A small image classifier, trained from scratch: 97500 training examples.
Rows from block 15, named by matrix and row number. Rows with one number belong to one channel. Each number is 128 + 24 x the weight over the matrix's rms, rounded and kept within 0 to 255. All counts start at 0. Numbers have three digits each.
# conv1: bottleneck pointwise conv (model.blocks.16.conv1.weight, 160x520x1x1), inputs 104-207
# conv2: growth 3x3 conv (model.blocks.16.conv2.weight, 40x160x3x3, transposed), outputs 14-27, a 3x3 kernel for each
conv1.9:134154080093173119153095147140136095098130119120127119161137130087106113128105171119147137083114132127120153151130149147098104162141111097104135150140081106139122099125112121103153097130128151135125114131136115135097143130106149139112122167068160122127165141115136123136142135138107134164115168117136127083115110
conv2.9:121138117172115138140149129092103143137145091150067131127137146083134172110140127149114139078122118135110122106157143154059164188107115121139109068144103158100159147122136146121119117133151128126160125138158108108120118150147131157128145084093120132156156115132138130144147138137155125103137131144151145140166156118118118114156098107132130111109124175158111190157148157125136094
conv1.10:112136141146126103141131143130106123108078099149105143119119131140137140129144118093090159128109137126106139096094126139131144124139127152099116108142121109147141134093105146136115119138119145126158133142114149072117098148125101109136126103174142129126124121115120142132090120096159141121157067125123145097129138
conv2.10:120095097131153132090136166118148090085129156119146145105143097136150121111142123116128107120120118186140141115135144084165107093140141105188083137171199156122139112111120132131103125146085120121142121151103070170102152153110143105088090137147121156121169114157126113132122110058099158149139128133085144096141147112148103133131137111148144177077135131104183117123127104109137117
conv1.11:111089145095140122124142091101155167109135056127121105097123125150125173133133139130128159091121150119106158139158116137142125144132120109117141113125123134098135111078129117096143116113106156127129166139090130133074099167185081139125176110131107122102175135144113150120132136142108147083108153112164095143125155
conv2.11:119128114132111140114124165138109121142142080136109109108141152180151116164153102171103117093147134072116115133132123112093139117139162125135118115123151107128097120140172154167098148139096114113133167140174095119117095097136131171103158121089152125127184105182109140138162119141107149167096130162156093125097117138104099091121139138110166185050137127098110139140149121123159101
conv1.12:087128157100133116100122105096128138122132126155120101097086153157131163157118127099157130156135184111144111105151158079102088136122163158122160135150104116118169116136117135078109147143137144110108138089126133125122106139113162092161122119134127119121095130142135146077135111104092098128135124153171152122114146
conv2.12:149104099146086160161138102112117123114101099129078154110150157116141124120100111113110099135129123171132104143139145103127126121159124154149118127147123147119143144138127119138113142142116134110123118126116143198115107164128161186116107125139112084110140138130136107162149150130138122115101124114133131099157121115099093121135111104124105149133201143118114145152123127117100089
conv1.13:165113114138134141093146075109119135153140110155127093118128125128108143147176125123157144154150096135146092119099100129097133123124105138113065152140131143146115114149147107114149172112159102093091111126113130155130128094105138079150102167187141146107107090178117160130121115123074105150136135103087120146102097
conv2.13:157184082119150102172110119105110129129131152135189123110131121103156109157129140078119145163133128147136118165103133139133129102132149154099111113131142119138148104157104170140115102106095118099121090123143133083110113077154184114098133152108159081153130148127151121089125160088115147138102112125140134102117124120123130134165101093153136141143110164121157144081111184064104144
conv1.14:127141179127091158134088109138119099120096108162150102106108114087171129122132158136102140120134094136119137136086146134146127124121141156127140130112159130149146114142153135133122116170144116181115103117122131143146116141127124089088097131122116126131101139153137129131128118120139079116119096077155104124137111
conv2.14:124117115158110164156113126127148112138162153138120152117123150138085155090144153155160142143122125138139130091123129146152127137092113132095111091111117129109138110123156138139077113152127125151125116136121125114136129127144130098134104171163127091115108107122123156149116119155094100113107125136105117110150145133130080161166181144117115100130119163107144106099087178120108144
conv1.15:138100147115119151153069165145083083141130120120163081119157148106127070113123108106082103102146127113139153115112156090119110106117068153123127107110110088133110153120189148156105148156155133129085147112137140115145111168117093114133089125137116134134131099153134179131163127145176113102154109168144151174170168
conv2.15:088138115123139130122123136133142157102111126071171150126144090151107155107154115129131112145142124076148108135155093153125143093098130142175118158121165129132075136172168150141071109089124114134114127128127126188140103119138133196160096196145143114124131106103137133150145105114099158126139091091139121159112122092141104094067121170194146089136154110137140120115169139140112114
conv1.16:100094107121144124125095065141145098149133100116125139145106088105105162158143130139132143127120093140148119127101173150141100112124122120108069096100094073116126113114149124118117060119119110128117110133089149143106140101120128118163128166140124126154143155116153126128124107116139126106080155166119099114140127
conv2.16:190136148131138146163088111147131150140154114092103102168135140131170141128126112114122134110078132140107111136128117111155124118111132108100119112172178141146102177156103114147103127108103136127112116111133135141123128185116152133169129106130094125108183114127112099156175176104140098145118111130116162114125142107117120125128124142123129101121116125105097154122149121141114154
conv1.17:096138089113149115150115131120130156102151132191156106137092110093097111136157126103084106086123094153140101125167148091141109117082102135103132125140103113129151097158093123144110147135147164132055157157147083106131145113105154126142145174126169121101150116136125089064155108121102144090176136153146092126132162
conv2.17:132161135088137091131103119118089188136126128111139116126106121102137142119121118164146111097106111116084107087121123135143117133113186088135117127106150129137146134117131139109125111141173141105087137080133127146148166144134130129124092136135101104114169148094129135106131146124114163134121176163144120125120140144123145138147068110123150123111119129133084131101081116157154115
conv1.18:128163102126164127133151172125124127112135093143121116141113114200121120110121159107156173139129141112124110136186139113105181108090127144152118138156146145154181166147140140161104130116103077170109150171124148162072103138059108133120137075104133138118128160164100137115146153099123161128126142150143101110130118
conv2.18:137151134118114102144116111112083126141146131138156082093134098095124131134130118133168090130149129101148138144129130152132073164134120103123142162123103113131089151086131114102135148140138084142144150159144094127103114136138136153168135113089098127105118106149124123113090142115132122139143136091155090144150146140113103122137177119129183161094104109113154123141131119094138121
conv1.19:098067125142176168133099144105081126144142163078105163103170150138109115105144124151157117121152131129140138116106133100151146093129173109112126148173100093121167090127116112082136124139100103160109104130122139161124106128137143100100124111163146158111129160120083127103114148128134156128126109094107145107108130
conv2.19:135100101159103138128157142099096076143180116159133184124098108156162094132135134108128120081107164092148131109146136143131117123130089130138099147117126132121128135107132116144113132119125108125152107137115131111111137130126147117115088144146111107138127122131146136099097117131128139107106155161102091093150103147112143158141135131103134102113119125125167085135126116082126140
conv1.20:121140157112083112114111134142136113152095102145080141137118112115105125127121118163158187160133177130147093092105116131133116106109072111123146110101169155123064149148162145138133114149118118184118120115144135155111151121154108130117123107151110152150152143122137120102130058091163111121158108142159152151142141
conv2.20:135140097142127165088121148124110104124105074104145132127100109105146138117165075125108135154111129090115103132136118103101108132171139102094138163120155116125141118085148099146119147146107147132109122122104105172114061158155163096086127128130127163163175082136170077115128096066157114144117161197147146087121126156082157156130116136124117120141136155081130112128145134098186144
conv1.21:067157140127147107140117145115117088094114123128133129147143096110132149174090104117150111126107151142144134136105123128140125140102156165156127154130096143144136144137149168106151106076118157141100122125145162124165080142139120192080161151143108109162134126105112126132138085118141129108135099135124161092141140
conv2.21:114113182122154094136149071159140098113099103080130149121115124085150120123077108096129141154156160137138085087170144135164097120184096133113111123120104098112124114154137162115120131109100078133149115131154109163120139134121129104126127103131119154104133150108094165150173114114127134112127120145129145133114144144131089118114106118132144157106143091104147135149157112110120147
conv1.22:098123099110120136082137095121123134124127125133113138131116111134109130135177126115116115163080134118149146106096119130133135141132145089164105147119154126129151135132126122116140125144128126114136077119096092129080113124138115111150139125121150112147115112128147104123155101140121119191110173155120130158121171
conv2.22:161091154126142088096147119167112095162147138049118156119110083140140145120097117137121145144134117110160084114122095120071140127141103110125094146142145133093090109135169141112089110136141105123107145113091124097106088155152171107113186125131133145117123128086095134148143096082127126144161103109131122146143095131125124127098147109124176146161161088118104126128104135122155108
conv1.23:132096110128137089164131118147103133156157131139137121130127147093133082130116125124141154135125090109085172128130116108093113143124140098143129128130163145116134138148157135165114116095111132123120130144087125130131139161144110118124118134138145119141117132149175070132110147146133125101150148171106134147101102
conv2.23:131153137084125136153136113115133152118156105149090106126139129133122158131119144194125112112182142070125170154128174118157091147082161138160149138114102102157137094107119144124085130178112114106121142127126133132151128127114086109175125116117134128145082136145096128123119132139102120135106138183113140157144140133110148126171075073169140109126149128147087133170135136113101142
conv1.24:146174098134128094106181080142120137104089105125114128193096154120107148163114095143101105144137097118169147128118153152158127165150132125131156128127125111159127094112118113159150138130123095127146123115097122091123133112092091136163092108148143159103111132136142115099141126119138111174138185140098080099145130
conv2.24:089142074103128135138110126056170136109097147183109083125114095116105165107128118100112081120159117110118135116126145103106123115127136121129107131149126078130081149135111159163132141098120118134110153124170085142124133128151110114128127121132111121114164132139133117130159118088108121146109207110130145112147136134111120119111121133109134128117120096133166141144133146089141132
conv1.25:106139136120132174115109157137116107103145102103110107131115131172133132124162127144104106105087176113121077111124134122099141124143098112138137130147111103139109142143111164157079154083130128102117081145158092085128100144111146139149139157148139119076082114138145108111131123129135116134077108137133095119118177
conv2.25:107113158127160136110109104144115081164120136113134141109133141133117093116147116114126173126177131145118134133144151098110121105121133169145113157134132153124154114130107100121116115111145105113121137153129119135127070121134108107140094065121103113098127132136151167137096150080156146129132139101129128134131170119108118135142108185140131176133161095111127166153149146138116120
conv1.26:139106178146134084158147158093122129149124105111154131114102135114112118141101119162122122092163116152109103129133112142130151163138101133142109120167125130125133112106176139095144136154142142131138135109180152166125110158154095131114144127138106117157084062136132116149138132127130142151113105138157105135123172
conv2.26:086154146108126185137115138140153127138106169110100130120163136103098131102162101097165100069136147131082136138138133137106112128104113092128167110154123148089110121134127120146112118125149140122105136114143111170134179185105099111159123133131125136108124054137109130101119160152135114135110140156101110160105120161123143120128173137130101159104142167126116142137094096125112104
conv1.27:139137147113113149145141130118138117137161155124154109195147145140097141105124125129082070120121185128124118139136099138127103130100157124126141124102104097125165130106168095148127120123105113133167109146144136086108087125100096115172130117136116140125128117139158127121104143111142099151106093099123122119135103
conv2.27:154135090127086135115121169105155099127172084117139125167172150145116146119148118073169161090139130114084151131157124121106146102150134130114121179127099174156103138152105132138111106112130087126098139143120128134143135112139135139122104133113131135112138144127128112141087149153089132156134167147128132173141135142148125104135139126143132153077099115134125147148140153123116109
conv1.28:100078081145124172113119142110084142113095129146084115129125086143155171113131136162100127119124151122174128097115150134123164153170180124125081123119131111112139122138093143146145100118138156167146136151124157143145134139138059080119104109107122142140159098155112140146100081145114156131103176130135140094122163
conv2.28:140100128118112123141147137075159134183139113130075125143108110088098151136111139189125129124139142096127110110105152111133101120146091163154131104110137087169130178116141123093129107108100132100112141156141067139132095130118149159140162072107150121100145168116120111147162121138074110177171149112104151137134154120151135129119176096164136151099069116116105100155137101104136127
conv1.29:158161133094125117132131078148102126145147161119112139112092110138093136127093135157157120130126086131156148103147083109142119109113099127084126164154145096109169172145149157131106100129187115132120141148133120114100096138125140130153094135122114117125107139126124097175086156071144106104134118120101130120159145
conv2.29:138133140133162172072178130134145108108059141153135138116138100115193144113113099132124173134155146097142168126127131111151136115118090079148121114147107105116123132171149152118122134098090093125168160089090097125116146177139103094114128091122105117133160120086123129093095125092098160183173111142143117108135157123123157160152090135130106178139118105097135099107127101100120130
conv1.30:135135113129148140101100130166132162072124150105101139112130118082118135103138093113110141151081130107135149173094086122166111120153143104119111141104100111149159125123129093128093102115115135186113112110102121130144128119135080134079144151076095147113117101172107113103133155098113134149132138169102120128110104
conv2.30:086061114134133137153135113093128123150143092143060117118112114143117090099137130160116122159150146150129103155152166122156143110123073135090138098123121145142125152095107130158093138168103132166144115209085105142112103123125105091152117127117093135134097126068168130158151120094109140089120117131094107125126144108137131090112126122090095156124137143081131097110137081137142115
conv1.31:116127112115118142126133124169133140134156092150149137096148133124095161120141116064149137132088140173148144140076070095149130116127135139132165115120126122135104116102130086105126143145140110068145150141172166174129129146100123156089170110164102150120120097082108112149118155168102131107121149121119127130123109
conv2.31:132136045127113154051171133121202142113119095115117173092161131156125152155122126178093113090130162117165104086143157120122140124185134123150136088148088097087127178144132118144127116136103082136139103085140093138109099129120115174134167181076111121165133147180108113126153178140138143063132153121161142122118126173148142099103100128086125166112130123163164118071150117109145132
conv1.32:100134113159127117161126120117131116137117116113089120094133103118175143150133122124163109136103112105121155108169108105133145132159145088110110082143131137132126128112111121135150088137155113142146139157122103134117162126128138093141147085099160132108120140121106128127144143124099115123128116106130158104137098
conv2.32:147156124124157144125146161132076177114112114122151105102187154123091157119125113122167164140120132142125091158077104087100135143144133119141100126148084113121133115149133090088125130123124122140087131111159072125138127137141092086166117140151078110174118130149137139118114118126076168172121125115093111152155131145132121126139133076138128122089124123130093128120120158102107145
conv1.33:111104112104114138113127133140112107151060154138078132113159145126134136170125085104122175133108153147138123112155147127107131139102132109139161105107116154141121142159109113103120126117128124131135120135106119143108148098118110127146141179143104170124126146121105115151160124127120170130106095144124101155115142
conv2.33:123158143166145131096072125114163090138088170111150125143148160127147069131097143163119096165135167111126163106152141096115154145081102105143191104130107140145139150166079166090103112174141127144114101161124160167094115147100143126089123106129138133187138135164130139132153104143088140141147181142102133112150165099110124136098115120109112188141149114110132113099140096119166100
conv1.34:123144133116104144081120147125136131104113126112126132139127143114155119162102136088127143107106112125128108155093188096147141170118149098115133140121123108154116132142150137128115108096121156124145124099121087161158135179125125120122146154113116118155134158110143104147103085150104129111137149093127099090139095
conv2.34:121128084156114097097127083157113135096136134117107122151129115090104133120101152149073140124098112153132074088094128133152110137130115118086086154126176136097144132129102146100108150121142095163116131100132152118108123134168091149146119145120125106130132147089111144133139143105153133094186089137086109108163132143103175145166139135083107106168137104157069149142145142110158144
conv1.35:100095093121126144121099110111154186129122159106165118108121098137109131140138114156151157128144115129088141127135092116055148121120143091102086149140109128155140115154121139129132094150123091146108166151134116140139148126159107146061137097128157145156127157172095090099131105099150113101116141133146121161154073
conv2.35:151134096160140130104096153130110158086125100118098142154073122129128087189166136086131128093128140105114116158122100132168134142102115140103134144140122184121106132162122121117136125109142115128102114100118169124112098133129084126178132157099137141140126123175158126162112140120106123125143143138147107155120172124129119157133146128087132147122153088106133103102147160114102100
conv1.36:141151147135115102121121138156149173090163096114151122139126113142159133149102135133113123127123094140073162140124148111144123114097114118153128110126146140163111122118125125145144140112127158154093144150122108108135143103099122148079166153092099111121127144168113146152140143082173165115143133120114132082159129
conv2.36:110094095150142157107104136128124133114135101120075135110150165101138140140148131142102155118111114123113120112155093151111131112128125105112118122132116104092126182134118127118144112102151152112123154129133148165088159116114094140133192128128144183091125123132139109123118150147140125127148102121134135136139125111140075099151134119132130143127184093103117101078111134107159110